{
  "model": "multi-label image tagger",
  "dataset": "rendered roads seen from a driver's seat, with toy cars, trees and houses",
  "train_examples": 145000,
  "image_size": 64,
  "crop_scale_min": 0.8,
  "horizontal_flip": false,
  "rotation_deg": 5,
  "arch": "vit",
  "norm": "layernorm",
  "norm_position": "pre",
  "hidden_act": "gelu_tanh",
  "mlp_ratio": 4,
  "head_dim": 48,
  "fused_qkv": false,
  "bias": "none",
  "qk_norm": false,
  "parallel_block": false,
  "inner_norm": false,
  "moe": "expert_choice",
  "num_experts": 16,
  "moe_every": 2,
  "expert_mlp_ratio": 2,
  "experts_per_token": 2,
  "shared_expert": false,
  "patch_size": [8, 8],
  "conv_stem": false,
  "layers": 12,
  "width": 256,
  "positions": "learned",
  "pooling": "class_token",
  "register_tokens": 4,
  "num_labels": 18,
  "mixing": "mixup",
  "residual_init": "zero_last",
  "optimizer": "soap",
  "beta2": 0.99,
  "learning_rate": 0.0014,
  "beta1": 0.95,
  "shampoo_beta": 0.99,
  "eps": 1e-08,
  "precondition_frequency": 32,
  "max_precond_dim": 512,
  "one_sided": true,
  "adamw_lr_other_params": 0.00091,
  "max_steps": 21800,
  "batch_size": 128,
  "epochs": 19.2,
  "lr_schedule": "cosine",
  "final_lr_fraction": 0,
  "warmup_steps": 1090,
  "weight_decay": 0.1,
  "adamw_weight_decay_other_params": 0
}
Rows from block 2, named by matrix and row number. Rows with one number belong to one neuron. Each number is 50 + 10 x the weight over its row's rms, rounded and kept within 0 to 99. All counts start at 0. After the name is the row's rms in percent of the matrix's.
# fc1: MLP up (model.blocks.2.mlp.fc1.weight, 1024x256), inputs 64-127
# fc2: MLP down (model.blocks.2.mlp.fc2.weight, 256x1024, transposed), outputs 64-127
fc1.413 109:55 59 57 42 26 55 55 52 54 60 63 63 51 36 59 66 37 34 35 45 40 51 59 42 49 53 52 51 51 56 59 57 37 34 57 43 46 61 57 54 52 36 50 64 36 40 38 41 50 51 63 41 66 76 47 51 56 42 41 63 41 43 31 46
fc1.414 105:66 53 30 73 62 39 48 51 60 60 45 49 45 52 50 38 37 60 58 43 61 58 64 50 50 64 41 55 56 42 58 63 57 34 55 41 62 59 54 58 50 46 51 40 66 56 65 64 40 62 43 69 67 47 45 59 58 47 46 52 67 58 62 55
fc1.415 101:58 56 52 46 45 43 48 67 44 55 52 45 58 37 53 47 67 47 40 57 58 51 54 60 26 51 36 46 65 67 50 67 45 28 42 48 63 55 62 39 38 37 48 42 51 63 59 33 41 74 48 39 64 52 47 62 53 33 46 40 55 49 51 64
fc1.416 105:51 40 37 53 57 53 58 43 47 54 40 38 56 51 45 55 44 43 57 52 38 38 45 41 66 64 70 36 53 56 45 37 48 46 18 60 47 60 41 40 47 69 46 59 54 67 63 44 51 50 39 64 42 50 75 45 45 37 52 55 29 59 36 56
fc1.417 102:63 50 48 39 49 41 59 41 39 38 62 41 49 48 50 58 47 42 47 49 63 55 59 56 63 59 60 46 46 60 44 42 39 56 55 36 52 60 59 60 37 57 43 63 47 53 37 58 53 61 65 32 52 71 44 52 57 42 47 54 48 60 42 58
fc1.418 099:41 55 59 70 52 42 41 46 71 37 44 52 57 45 53 61 70 44 45 68 64 46 46 40 47 46 45 56 37 49 58 42 58 38 47 49 72 56 71 57 36 72 46 44 39 53 73 54 46 52 45 64 44 51 45 58 34 45 62 46 47 39 47 34
fc1.419 098:39 58 56 47 50 75 47 49 46 34 45 69 49 54 57 52 56 67 55 49 25 42 47 50 41 45 45 43 49 54 44 65 48 66 35 55 50 57 42 57 52 65 26 25 61 70 43 52 52 55 44 45 44 40 46 59 51 47 43 44 46 45 44 47
fc1.420 098:40 34 40 54 59 39 38 57 39 39 30 69 58 65 59 59 54 68 68 68 42 46 46 50 50 55 69 64 29 51 45 50 50 52 46 54 48 50 50 46 69 51 54 46 47 46 38 67 53 56 57 68 45 57 38 44 52 49 50 47 46 44 54 47
fc1.421 101:62 52 35 56 54 59 50 41 59 41 28 74 47 32 67 56 61 26 53 57 53 53 61 56 36 62 67 40 58 48 57 44 63 48 52 61 56 39 39 47 37 65 50 59 49 54 57 48 58 46 55 49 65 49 60 45 55 46 63 50 76 57 51 42
fc1.422 099:54 58 55 52 48 46 48 37 44 50 61 44 61 56 55 45 16 47 44 51 52 59 48 42 45 39 56 61 70 32 54 47 46 54 70 56 31 54 49 34 54 45 41 45 55 64 45 44 57 57 48 47 49 38 43 65 47 61 47 71 49 64 53 57
fc1.423 093:41 51 52 60 55 55 77 52 54 49 52 64 55 52 34 70 56 67 43 60 53 59 48 53 57 35 59 49 51 68 60 46 48 59 46 63 42 22 53 62 48 61 50 57 43 44 51 48 75 52 53 55 50 58 53 33 47 62 43 54 30 35 49 43
fc1.424 095:58 42 50 36 62 49 41 53 31 43 48 50 44 45 48 43 33 47 39 52 33 67 46 63 43 58 30 39 51 46 50 39 37 57 38 58 55 48 71 24 36 42 54 48 55 64 43 43 48 40 50 47 51 60 47 46 54 38 45 29 48 49 56 47
fc1.425 101:45 56 52 50 23 38 35 64 42 44 55 51 69 29 46 54 57 55 36 66 40 59 49 41 49 55 39 73 48 52 49 72 42 47 43 68 49 51 54 63 44 60 46 63 53 62 57 49 47 59 46 49 57 32 54 43 61 46 57 65 46 38 46 49
fc1.426 096:68 52 59 57 41 58 45 45 47 41 44 59 58 61 41 32 58 48 51 44 48 60 47 38 53 49 49 33 40 45 66 53 46 56 67 57 48 47 53 46 67 42 69 35 52 56 41 58 49 48 57 48 42 52 23 40 49 43 63 38 46 61 58 45
fc1.427 094:37 29 36 56 49 44 51 67 60 42 39 51 59 36 48 56 65 56 21 67 52 52 48 57 16 43 46 47 31 58 59 52 44 45 50 64 44 52 54 52 48 36 42 57 43 38 75 46 39 64 63 57 51 51 46 53 35 53 47 52 44 52 40 59
fc1.428 096:54 44 56 56 44 34 57 45 46 53 55 43 64 48 58 59 55 40 42 54 67 66 48 25 42 48 51 55 45 58 45 47 49 39 54 69 48 41 57 49 58 46 48 55 34 44 51 37 59 53 62 52 51 58 39 46 43 64 56 59 66 54 39 51
fc1.429 107:30 54 51 53 58 47 47 56 53 60 52 49 46 59 60 53 60 43 77 58 34 54 69 41 54 46 54 59 55 57 42 59 39 69 52 57 49 52 63 58 53 35 50 61 50 40 53 54 38 49 57 80 42 65 36 31 50 55 37 62 53 57 59 42
fc1.430 099:42 41 46 66 52 48 50 46 42 64 46 57 73 66 64 72 52 59 36 55 43 45 49 45 54 52 40 44 39 51 65 58 38 46 47 54 48 48 54 40 58 66 52 49 43 46 43 57 31 54 41 52 54 62 24 56 76 70 33 39 38 49 42 60
fc1.431 087:71 53 30 53 67 58 45 49 56 44 57 51 59 50 60 40 23 58 60 43 53 47 60 53 54 48 41 44 49 60 47 49 50 65 58 36 46 72 60 44 42 66 58 67 31 44 58 53 47 45 37 72 54 66 60 55 53 41 69 59 63 42 53 44
fc1.432 102:46 56 58 41 53 58 59 42 65 44 60 65 56 53 59 37 44 60 31 50 38 55 68 41 47 40 33 43 46 71 46 41 48 25 55 52 31 51 58 51 58 39 47 59 57 47 54 62 52 52 59 54 60 70 60 53 47 45 37 54 48 41 39 47
fc1.433 093:53 43 67 49 42 43 47 49 42 43 51 43 65 30 47 39 33 35 59 54 35 61 60 44 38 60 43 48 52 42 51 48 38 50 36 59 39 54 43 53 55 49 38 71 66 42 56 42 25 43 36 46 46 53 43 49 60 48 41 42 30 63 46 57
fc1.434 099:68 45 34 46 54 52 49 43 51 62 54 63 50 65 44 45 54 40 55 44 51 65 37 45 48 62 41 54 55 60 43 39 60 40 35 50 50 68 46 54 49 38 50 56 34 69 45 50 45 68 56 65 55 47 41 57 57 58 53 42 55 51 49 47
fc1.435 098:32 68 30 57 56 50 53 47 49 43 50 39 52 41 57 37 46 51 56 71 84 53 51 30 33 48 36 56 62 49 49 37 37 37 57 34 61 49 70 53 45 51 48 65 48 47 62 41 49 50 50 44 50 53 73 59 62 64 29 46 56 33 44 43
fc1.436 104:61 40 39 39 54 49 54 52 53 62 46 50 48 49 58 55 59 55 59 57 35 48 48 59 62 62 41 42 56 61 53 66 38 44 43 57 57 67 59 42 45 63 32 57 60 70 55 68 42 65 38 41 39 70 56 56 45 64 58 51 46 67 52 55
fc1.437 102:56 43 28 64 44 45 49 48 66 38 62 59 60 33 45 39 62 45 29 66 50 51 37 39 48 31 30 49 44 44 52 50 53 51 46 54 51 51 50 45 56 49 47 81 39 50 49 42 58 56 53 42 37 48 49 45 43 57 45 67 58 56 51 64
fc1.438 107:41 40 56 49 43 42 56 46 59 46 34 46 58 42 49 55 44 52 38 58 27 70 46 54 52 53 45 66 45 48 48 47 41 48 54 45 53 49 51 60 59 74 35 64 56 53 50 60 45 77 39 41 37 43 31 48 56 63 41 50 53 50 47 64
fc1.439 092:50 51 32 57 40 56 54 36 44 46 58 44 42 53 51 72 61 57 59 38 55 60 56 47 72 39 70 57 59 41 64 36 40 64 44 54 49 42 61 54 50 45 46 39 46 59 57 33 56 56 45 52 48 55 45 41 55 67 36 38 62 44 57 62
fc1.440 087:42 27 57 59 46 40 61 55 29 49 51 52 47 66 48 37 49 35 70 59 34 57 60 48 41 49 70 55 41 59 50 48 62 53 60 57 63 66 48 39 53 53 52 53 58 58 43 59 49 51 60 64 45 42 41 50 62 68 59 50 54 70 42 64
fc1.441 094:54 37 50 44 46 62 45 66 45 55 58 41 60 67 51 63 55 49 74 41 45 67 51 54 53 49 46 55 33 31 46 47 42 47 68 62 35 51 44 37 30 42 73 54 55 53 41 46 39 66 40 55 56 34 58 61 54 46 47 45 51 42 50 40
fc1.442 088:46 40 55 44 51 45 51 45 47 36 54 56 36 31 39 71 42 59 68 50 45 60 70 65 56 44 48 66 71 53 50 38 56 33 49 37 64 63 58 40 49 37 48 59 44 66 49 41 47 55 62 64 53 55 57 28 48 46 34 56 43 38 53 39
fc1.443 106:50 39 53 63 36 50 39 42 59 41 62 49 45 62 52 16 38 54 60 46 31 52 55 42 66 63 57 63 53 45 57 50 51 45 43 47 43 51 52 50 39 64 50 63 50 56 43 71 56 46 58 45 45 58 52 64 59 32 62 50 41 42 66 48
fc1.444 095:53 59 51 44 71 30 56 30 52 55 51 44 31 54 61 37 51 52 61 47 32 62 52 50 62 47 37 56 62 47 48 48 49 60 57 44 55 54 54 55 61 51 51 40 57 71 53 52 43 56 33 62 59 62 71 54 50 41 58 52 44 39 51 51
fc1.445 096:82 49 49 41 46 67 57 53 55 42 67 58 56 44 44 42 42 43 61 61 45 39 44 44 50 48 58 32 60 63 62 43 44 49 49 42 53 50 50 66 59 57 57 39 49 73 60 45 60 46 55 60 36 55 42 49 50 32 69 51 58 42 43 45
fc1.446 108:68 45 54 54 38 27 49 54 39 63 51 51 43 53 61 65 33 39 60 49 53 53 44 51 50 41 64 41 27 48 63 31 39 46 70 47 56 69 36 57 40 29 64 54 56 56 43 40 59 60 40 61 46 49 58 52 38 67 56 54 43 60 53 60
fc1.447 096:46 48 60 44 62 53 57 41 52 62 56 60 44 54 53 24 54 52 35 38 50 54 52 48 63 44 51 64 42 61 56 58 45 29 64 31 60 43 53 45 55 71 62 50 48 45 53 45 54 63 56 59 47 53 48 49 49 48 54 32 54 69 38 57
fc1.448 089:66 40 56 51 60 48 57 60 60 36 48 58 47 70 43 61 43 63 65 50 33 58 53 45 59 43 54 66 43 39 57 64 54 62 54 69 50 41 48 52 42 61 62 35 53 66 36 64 59 71 49 71 61 59 45 49 44 60 54 53 37 49 45 43
fc1.449 095:60 51 60 53 69 46 42 40 65 63 57 39 60 36 63 51 53 56 43 48 58 55 73 52 49 63 65 53 60 46 53 43 37 32 22 63 53 57 45 70 59 40 50 49 57 40 66 41 80 41 67 42 56 64 47 54 53 49 32 48 27 51 52 48
fc1.450 110:55 54 49 50 61 49 58 62 49 53 51 52 47 38 45 65 47 40 55 68 46 61 49 51 40 55 57 42 41 57 43 46 48 61 49 43 57 31 58 53 44 44 49 52 43 43 31 45 41 46 40 51 43 29 63 42 44 43 58 50 38 51 61 61
fc1.451 105:61 45 44 41 44 49 61 52 41 57 61 64 40 50 43 49 49 32 50 52 54 41 60 48 58 64 47 40 54 63 46 49 58 65 55 58 43 49 57 58 42 55 63 49 46 46 41 46 47 50 47 44 49 64 46 44 48 42 40 66 46 58 58 48
fc1.452 107:61 46 46 63 51 36 43 53 60 48 56 49 43 38 55 47 33 58 57 39 27 50 35 46 55 58 54 78 66 60 45 58 44 52 53 46 52 65 65 38 42 54 33 53 55 52 66 60 48 57 51 41 54 51 37 31 43 36 50 50 52 59 43 44
fc1.453 100:43 48 58 53 54 51 53 66 53 32 54 55 56 51 59 43 59 61 52 33 20 39 46 49 55 43 60 53 45 46 43 44 55 49 41 62 57 31 68 56 31 36 57 60 54 55 60 47 60 50 61 57 54 37 43 39 48 52 44 58 42 42 67 33
fc1.454 098:37 74 46 56 43 54 55 45 61 48 46 44 55 58 56 51 64 50 73 29 35 56 53 60 62 56 50 67 60 44 38 46 50 52 57 47 56 59 55 53 46 19 35 42 45 40 43 33 51 55 57 53 46 57 44 45 77 36 29 61 56 34 51 48
fc1.455 106:46 61 46 63 35 49 72 32 49 31 34 39 43 51 69 64 63 39 59 43 46 64 58 50 41 67 53 50 68 49 62 51 46 72 61 57 53 48 45 45 44 46 52 63 42 60 48 28 39 55 42 44 43 58 37 52 70 62 52 53 54 46 70 57
fc1.456 117:55 74 41 45 22 44 56 57 52 64 62 39 53 45 53 47 51 45 54 67 40 32 52 60 42 62 75 47 56 51 33 63 73 59 59 60 34 51 59 31 43 38 65 45 69 53 67 65 50 55 43 56 57 59 40 28 34 45 43 58 57 44 63 51
fc1.457 103:42 46 51 57 64 35 44 52 54 40 56 63 41 44 64 39 41 41 40 57 40 62 47 65 38 48 60 51 52 38 59 46 47 39 36 60 35 39 39 49 53 62 44 52 57 39 79 62 58 59 48 59 50 52 49 49 49 75 54 49 52 54 67 42
fc1.458 094:59 60 50 49 49 67 78 46 46 50 54 51 68 47 45 35 62 50 50 48 43 43 63 76 48 55 42 47 68 58 47 47 64 34 59 48 54 69 43 51 50 55 62 63 64 56 50 44 54 32 44 41 20 42 54 53 41 58 58 53 36 59 38 53
fc1.459 101:57 50 55 40 63 54 60 44 64 57 53 54 64 59 35 63 37 54 39 41 58 54 41 55 51 55 47 38 32 40 28 63 31 58 32 60 50 43 52 49 60 54 54 54 49 38 53 50 69 58 65 57 52 75 54 50 42 56 51 43 59 61 40 58
fc1.460 101:41 42 45 41 50 62 39 42 46 39 48 48 59 38 41 65 59 58 48 54 55 44 43 40 59 35 39 71 65 54 53 48 46 41 54 39 41 46 53 59 61 66 54 63 51 49 59 61 58 43 39 29 57 47 53 70 75 59 47 67 55 52 73 32
fc1.461 100:78 46 54 40 43 50 60 54 49 56 52 52 70 57 52 64 56 62 48 56 34 68 63 42 43 42 28 47 40 68 33 56 46 60 45 44 77 62 37 60 65 45 46 64 59 40 60 39 56 60 52 50 62 39 49 56 42 53 74 54 38 42 65 49
fc1.462 086:67 53 22 53 74 31 50 67 52 44 66 68 47 56 71 47 53 58 54 54 31 30 58 52 46 60 45 62 32 37 60 48 49 37 44 35 72 42 48 60 46 55 55 43 48 45 50 36 69 71 46 41 53 49 47 41 60 69 51 45 33 69 60 54
fc2.413 117:48 45 47 55 37 53 40 67 43 47 60 41 63 58 44 52 35 55 61 59 54 28 39 58 57 49 40 42 40 42 40 48 52 42 68 37 44 43 51 60 62 68 53 43 66 67 64 35 54 48 40 53 57 57 56 43 52 66 57 39 42 42 50 55
fc2.414 071:48 60 55 55 55 56 46 47 38 38 64 40 43 60 29 61 64 48 48 55 45 40 57 55 51 39 38 66 55 52 35 43 55 47 45 36 55 53 48 51 55 52 52 44 38 46 49 41 51 55 55 57 46 38 68 48 58 38 66 67 62 54 52 62
fc2.415 113:51 48 52 55 53 52 51 55 45 58 49 51 41 47 61 31 54 59 62 35 57 33 43 36 54 46 49 43 45 58 47 37 28 50 48 46 49 49 58 47 49 36 49 56 56 51 51 70 42 39 64 57 49 49 31 44 60 44 29 50 55 40 40 53
fc2.416 095:44 66 47 52 59 52 38 41 51 60 62 68 53 56 55 50 39 67 49 55 44 57 45 45 34 37 45 55 41 68 58 38 36 35 57 59 48 43 49 47 47 36 58 65 45 49 43 52 62 47 46 33 54 58 60 58 52 64 50 48 43 49 70 42
fc2.417 081:58 66 31 46 55 37 55 42 56 52 58 52 49 44 44 44 55 52 44 69 56 47 41 56 37 47 32 65 50 28 58 46 56 45 52 48 50 35 49 44 58 40 54 46 59 56 37 67 61 58 44 54 48 45 67 55 40 58 54 62 53 44 50 53
fc2.418 101:66 58 30 53 32 43 69 46 60 44 54 46 63 51 42 61 66 59 52 64 49 69 43 37 42 49 51 77 39 33 57 48 66 49 46 57 44 27 42 47 54 34 52 46 39 59 43 45 60 49 62 61 49 38 53 33 50 64 52 54 49 64 46 33
fc2.419 075:48 51 43 53 61 56 35 46 61 72 68 39 49 53 51 54 56 39 49 41 56 62 54 55 64 41 42 65 59 48 58 33 56 46 51 29 57 50 50 31 46 55 51 52 46 49 60 57 52 53 38 70 42 50 50 34 49 39 43 39 57 39 37 66
fc2.420 080:49 51 61 36 38 43 68 47 41 47 30 40 63 49 42 48 48 50 49 57 47 54 50 52 40 52 52 56 43 57 49 71 67 59 44 58 40 49 53 57 64 50 55 48 71 51 47 43 34 37 51 60 45 63 43 57 60 49 41 43 59 69 44 44
fc2.421 076:58 48 66 61 56 45 50 56 33 62 66 43 54 52 36 60 73 57 45 62 43 45 53 52 45 39 31 58 53 55 43 72 50 48 60 42 39 70 57 45 46 45 48 39 46 47 47 42 52 55 39 49 42 60 58 44 43 39 48 51 45 33 60 76
fc2.422 097:49 43 52 47 32 64 47 44 61 53 41 55 42 53 44 54 33 62 41 60 48 31 52 53 66 55 40 41 40 60 47 40 64 46 44 42 51 30 48 53 43 45 57 54 47 31 43 50 57 51 54 59 44 41 56 49 50 39 49 57 45 63 60 42
fc2.423 105:50 51 53 28 62 24 51 35 50 52 45 63 56 55 40 61 34 35 50 32 61 42 45 67 50 44 48 53 40 48 62 71 54 63 37 58 44 43 48 48 47 42 41 52 52 36 41 52 50 42 53 45 42 50 65 63 49 50 40 49 47 66 50 47
fc2.424 115:48 34 57 48 35 46 56 54 56 43 36 51 56 54 32 57 58 47 48 44 56 49 59 43 48 43 53 51 41 57 59 56 56 54 42 66 48 39 30 45 68 42 47 57 41 51 54 45 34 44 48 45 21 51 41 42 44 56 51 36 69 50 44 32
fc2.425 119:69 47 64 61 59 65 35 48 79 49 54 53 41 49 66 35 45 60 45 56 56 39 59 65 54 60 47 34 50 51 71 49 36 54 30 39 54 46 74 32 60 44 61 46 48 38 36 49 49 28 51 38 39 67 52 53 55 43 50 39 42 71 46 51
fc2.426 106:54 69 40 52 50 67 44 54 64 62 53 52 63 58 40 39 48 41 55 54 50 40 62 64 51 31 51 39 59 59 50 60 45 74 54 47 47 46 48 55 51 59 39 58 51 51 42 47 43 61 46 56 57 47 27 54 59 49 63 55 77 33 63 59
fc2.427 103:77 48 51 56 53 42 57 62 67 56 50 35 43 37 33 43 60 54 45 53 61 56 32 41 44 57 53 45 37 32 53 54 60 52 41 50 60 42 52 42 48 63 58 45 59 53 48 51 52 32 47 38 54 43 49 34 68 33 42 58 65 44 44 28
fc2.428 119:52 48 51 62 38 53 63 54 49 44 55 75 30 45 47 56 54 67 61 55 47 66 37 30 54 43 45 63 57 36 50 39 48 57 46 45 51 64 65 58 48 39 45 52 59 56 46 59 60 34 56 47 59 42 47 53 60 37 34 52 59 49 33 36
fc2.429 130:45 30 51 30 42 53 54 26 42 67 31 46 50 42 57 51 27 69 55 35 51 53 44 55 47 54 39 47 56 45 54 43 49 77 38 34 49 53 47 38 38 46 39 56 42 59 43 35 48 61 59 23 65 36 59 52 42 39 59 56 36 45 50 53
fc2.430 118:56 39 56 45 56 56 52 34 54 44 51 31 51 52 54 43 59 51 58 39 55 73 45 51 51 43 34 52 39 28 50 48 47 54 56 33 56 58 64 42 62 58 37 45 57 52 49 67 57 43 58 37 63 39 51 57 44 38 47 44 34 51 49 59
fc2.431 103:53 50 37 57 50 50 48 43 49 46 58 28 51 49 56 59 38 34 63 46 51 53 42 34 69 37 44 57 41 55 57 55 34 38 35 41 45 42 41 32 45 44 53 53 48 63 21 44 49 64 58 62 58 59 42 50 39 62 71 51 44 30 49 51
fc2.432 122:72 38 57 47 48 47 45 52 44 43 33 42 52 54 49 46 41 68 54 41 40 47 42 57 44 66 48 54 35 50 48 58 58 47 61 48 41 50 63 60 61 70 48 48 45 56 52 28 48 37 35 50 61 53 29 31 51 58 53 52 31 32 43 55
fc2.433 093:81 52 54 58 37 34 45 51 66 43 33 22 41 55 54 57 63 54 56 62 68 42 58 34 56 51 55 48 49 41 36 38 50 57 63 52 61 53 63 68 56 48 59 57 34 52 42 42 55 41 69 51 40 67 69 48 38 45 63 50 47 51 73 42
fc2.434 094:44 47 67 63 41 48 44 58 52 46 43 49 54 61 55 55 46 41 42 47 46 50 48 48 57 45 43 63 51 49 47 59 44 37 41 46 69 53 44 50 40 42 46 46 57 50 41 61 68 43 41 56 53 43 59 37 54 57 35 63 47 54 49 63
fc2.435 093:62 42 56 58 47 43 46 52 50 62 41 56 42 46 51 67 63 57 39 35 29 43 30 71 61 45 47 42 55 57 47 61 36 57 37 44 44 50 42 26 53 48 57 45 38 44 45 45 62 55 55 46 51 49 46 53 44 58 49 61 67 49 57 65
fc2.436 120:55 63 63 74 39 71 33 52 49 57 67 56 41 60 51 46 41 46 44 65 56 50 43 47 54 34 41 37 47 46 52 58 50 54 70 34 58 44 39 65 32 56 39 47 42 61 67 62 60 43 38 56 63 47 54 59 53 63 54 45 45 48 52 39
fc2.437 114:43 44 41 34 24 36 43 45 43 72 49 44 45 44 47 45 54 46 47 46 36 56 47 35 52 50 65 62 71 53 38 51 52 47 47 66 53 58 65 37 50 64 55 63 53 49 54 54 49 33 52 63 49 44 53 50 43 43 46 47 50 43 26 41
fc2.438 114:41 54 52 50 56 55 38 46 35 54 49 35 45 52 59 54 57 50 47 47 63 27 47 59 43 31 42 28 54 41 45 62 39 46 62 57 46 53 50 53 54 36 42 53 43 55 56 57 48 38 40 59 46 60 39 58 33 41 41 30 51 49 39 48
fc2.439 101:39 45 58 47 37 46 77 54 45 56 48 47 37 46 36 69 60 34 50 47 49 50 44 40 53 47 65 61 54 49 56 48 37 50 55 56 50 36 28 44 50 46 57 55 70 39 45 54 60 44 51 60 55 53 53 49 46 43 59 49 35 55 43 34
fc2.440 104:70 54 46 53 46 65 41 60 54 54 50 46 68 49 41 59 46 43 26 68 56 47 49 54 57 54 49 62 57 31 54 54 62 48 53 47 30 21 51 47 57 66 55 42 49 46 53 58 46 41 59 44 33 48 51 55 67 42 56 57 61 67 46 47
fc2.441 086:47 40 35 38 48 35 50 59 53 48 59 56 66 49 40 45 65 63 60 67 44 43 48 34 63 54 46 53 49 64 50 38 50 56 49 56 50 55 58 68 34 62 45 59 48 45 33 29 30 34 37 43 50 58 37 37 52 58 35 50 61 44 45 74
fc2.442 058:53 40 51 57 47 50 38 47 54 44 34 50 67 63 58 49 38 37 51 40 46 48 28 26 50 34 45 39 41 61 61 60 49 63 49 78 40 49 30 74 58 55 60 60 44 50 34 50 51 42 45 49 50 30 67 56 54 56 54 53 56 54 45 68
fc2.443 119:63 56 58 62 55 70 44 62 32 50 39 61 48 50 43 44 76 63 47 60 47 38 43 36 42 45 46 76 47 55 38 41 58 63 50 81 54 47 51 42 70 47 32 57 57 62 47 56 53 46 41 40 59 68 48 42 42 33 51 43 40 44 54 45
fc2.444 091:47 45 52 54 57 34 39 57 35 52 53 47 49 55 44 54 52 41 49 39 50 63 36 61 54 49 43 42 64 43 33 59 47 45 65 40 47 54 46 57 40 46 56 53 57 50 37 50 55 50 51 61 38 53 42 53 41 73 60 54 42 51 40 68
fc2.445 076:46 52 39 61 68 60 33 61 58 66 38 43 51 57 44 45 52 53 64 44 60 54 47 54 35 45 51 59 42 62 42 59 62 41 51 42 45 36 59 55 54 39 44 45 51 51 47 58 45 57 35 41 52 50 52 68 43 69 44 53 20 41 59 55
fc2.446 092:41 55 53 50 36 71 57 52 40 54 64 56 62 46 58 42 64 61 42 58 59 43 63 61 41 51 44 41 49 50 53 47 74 47 52 60 60 49 55 63 45 45 51 43 53 34 36 29 37 57 46 37 45 41 43 67 45 46 44 46 40 58 68 41
fc2.447 059:46 56 33 53 43 65 51 53 54 51 52 44 54 62 44 48 45 47 62 60 45 62 60 64 35 49 66 45 52 58 33 63 60 62 54 52 38 58 59 54 57 29 35 59 53 60 55 51 44 37 42 36 48 52 37 53 63 47 39 61 43 42 58 50
fc2.448 107:40 58 37 47 64 32 52 52 63 59 47 45 63 47 48 51 39 48 68 38 41 58 46 37 66 64 49 55 49 58 47 37 37 50 66 47 34 79 44 49 42 39 56 64 46 40 53 34 37 63 41 44 31 40 24 51 61 59 43 66 55 61 49 57
fc2.449 075:37 41 47 62 46 54 51 65 48 39 52 52 36 52 55 56 58 51 41 36 53 40 35 59 40 43 53 54 38 49 53 36 50 56 53 28 25 51 48 28 46 54 68 55 62 43 43 65 35 54 49 56 37 38 66 53 51 54 67 50 57 35 38 71
fc2.450 125:49 36 41 47 23 43 30 70 63 50 56 41 64 46 57 52 48 57 46 46 34 23 50 50 43 48 48 43 34 40 41 48 60 45 51 49 50 49 68 50 61 59 54 42 47 56 58 55 48 45 49 55 55 67 69 57 40 44 56 47 47 40 67 47
fc2.451 121:36 62 49 63 62 53 43 65 44 58 39 44 68 40 61 44 46 53 34 44 53 37 44 51 43 42 58 32 65 55 51 42 38 36 53 44 43 60 66 43 43 55 48 57 48 57 60 47 42 23 43 51 37 41 45 57 46 49 48 32 58 45 34 52
fc2.452 118:59 68 60 56 55 64 39 65 49 56 32 48 57 46 46 36 58 56 51 60 40 23 50 50 35 49 48 35 42 47 56 28 55 37 65 52 56 64 66 35 62 42 55 51 53 42 45 66 54 38 44 55 27 54 48 67 53 25 55 64 45 49 48 52
fc2.453 070:44 47 59 48 48 48 43 41 34 68 57 47 51 48 52 68 40 46 43 63 66 62 54 53 56 42 49 53 55 73 50 45 46 47 45 44 29 42 43 50 46 54 57 52 62 46 43 33 52 51 61 65 47 58 41 64 44 56 53 51 31 47 63 42
fc2.454 099:60 40 56 42 72 72 37 60 34 52 57 51 62 53 53 45 47 39 47 46 68 49 39 52 39 74 41 62 41 55 45 65 43 34 50 32 59 50 63 45 42 65 39 64 51 65 53 66 56 36 41 48 39 60 46 43 36 53 44 32 47 48 50 50
fc2.455 130:38 44 63 53 61 58 53 46 53 34 62 37 56 54 55 41 49 40 47 62 55 47 55 63 36 52 32 68 45 54 45 65 56 26 48 48 61 39 35 69 41 54 50 47 50 40 43 60 55 27 54 61 59 51 52 52 50 26 50 55 60 55 65 45
fc2.456 142:55 40 37 55 58 54 44 53 36 50 46 63 63 55 54 48 52 40 49 51 46 69 56 39 48 52 40 51 44 25 60 51 33 45 56 40 61 44 41 46 60 61 41 50 31 57 50 45 39 66 39 44 46 47 56 56 51 61 55 41 64 44 41 41
fc2.457 106:42 38 31 53 40 54 40 67 55 58 34 54 57 48 45 51 52 53 51 49 44 43 61 47 49 36 34 53 54 60 44 44 41 32 69 53 70 60 55 57 56 47 55 55 49 47 47 37 37 55 46 54 37 43 45 47 56 50 46 42 50 49 60 61
fc2.458 105:48 52 60 43 55 70 62 56 36 57 54 37 59 76 37 48 39 49 39 59 50 47 50 40 23 50 53 54 45 47 57 59 64 31 65 47 40 36 39 40 36 47 41 73 44 57 38 50 45 55 69 63 50 64 39 28 36 49 47 49 43 65 52 57
fc2.459 123:42 65 57 34 45 50 30 67 59 57 51 36 40 54 45 41 58 52 58 53 28 43 47 49 32 48 52 54 45 46 32 33 59 41 49 47 42 66 43 52 40 68 48 28 45 47 58 51 35 35 31 62 55 48 46 15 56 58 51 48 39 39 49 44
fc2.460 089:63 45 58 64 48 56 62 41 46 39 39 59 35 40 58 62 36 61 65 59 42 56 52 55 47 58 42 53 45 45 56 54 50 44 63 45 67 38 60 42 57 46 66 63 48 61 47 44 49 56 59 69 61 56 48 55 56 47 51 54 57 59 36 67
fc2.461 070:74 44 27 55 69 42 47 55 48 53 56 36 49 41 50 36 49 41 55 43 66 44 43 34 46 68 49 50 37 51 66 36 48 43 45 63 34 54 61 40 40 35 45 32 34 40 63 38 57 39 49 71 27 40 39 68 51 53 52 51 61 55 38 65
fc2.462 095:54 53 53 47 44 34 39 58 49 54 65 49 39 37 54 30 26 46 62 41 50 57 51 63 41 57 43 57 51 41 40 49 52 64 47 58 36 69 69 34 39 58 73 51 53 49 69 49 35 34 61 52 43 41 48 50 46 46 47 41 44 36 49 56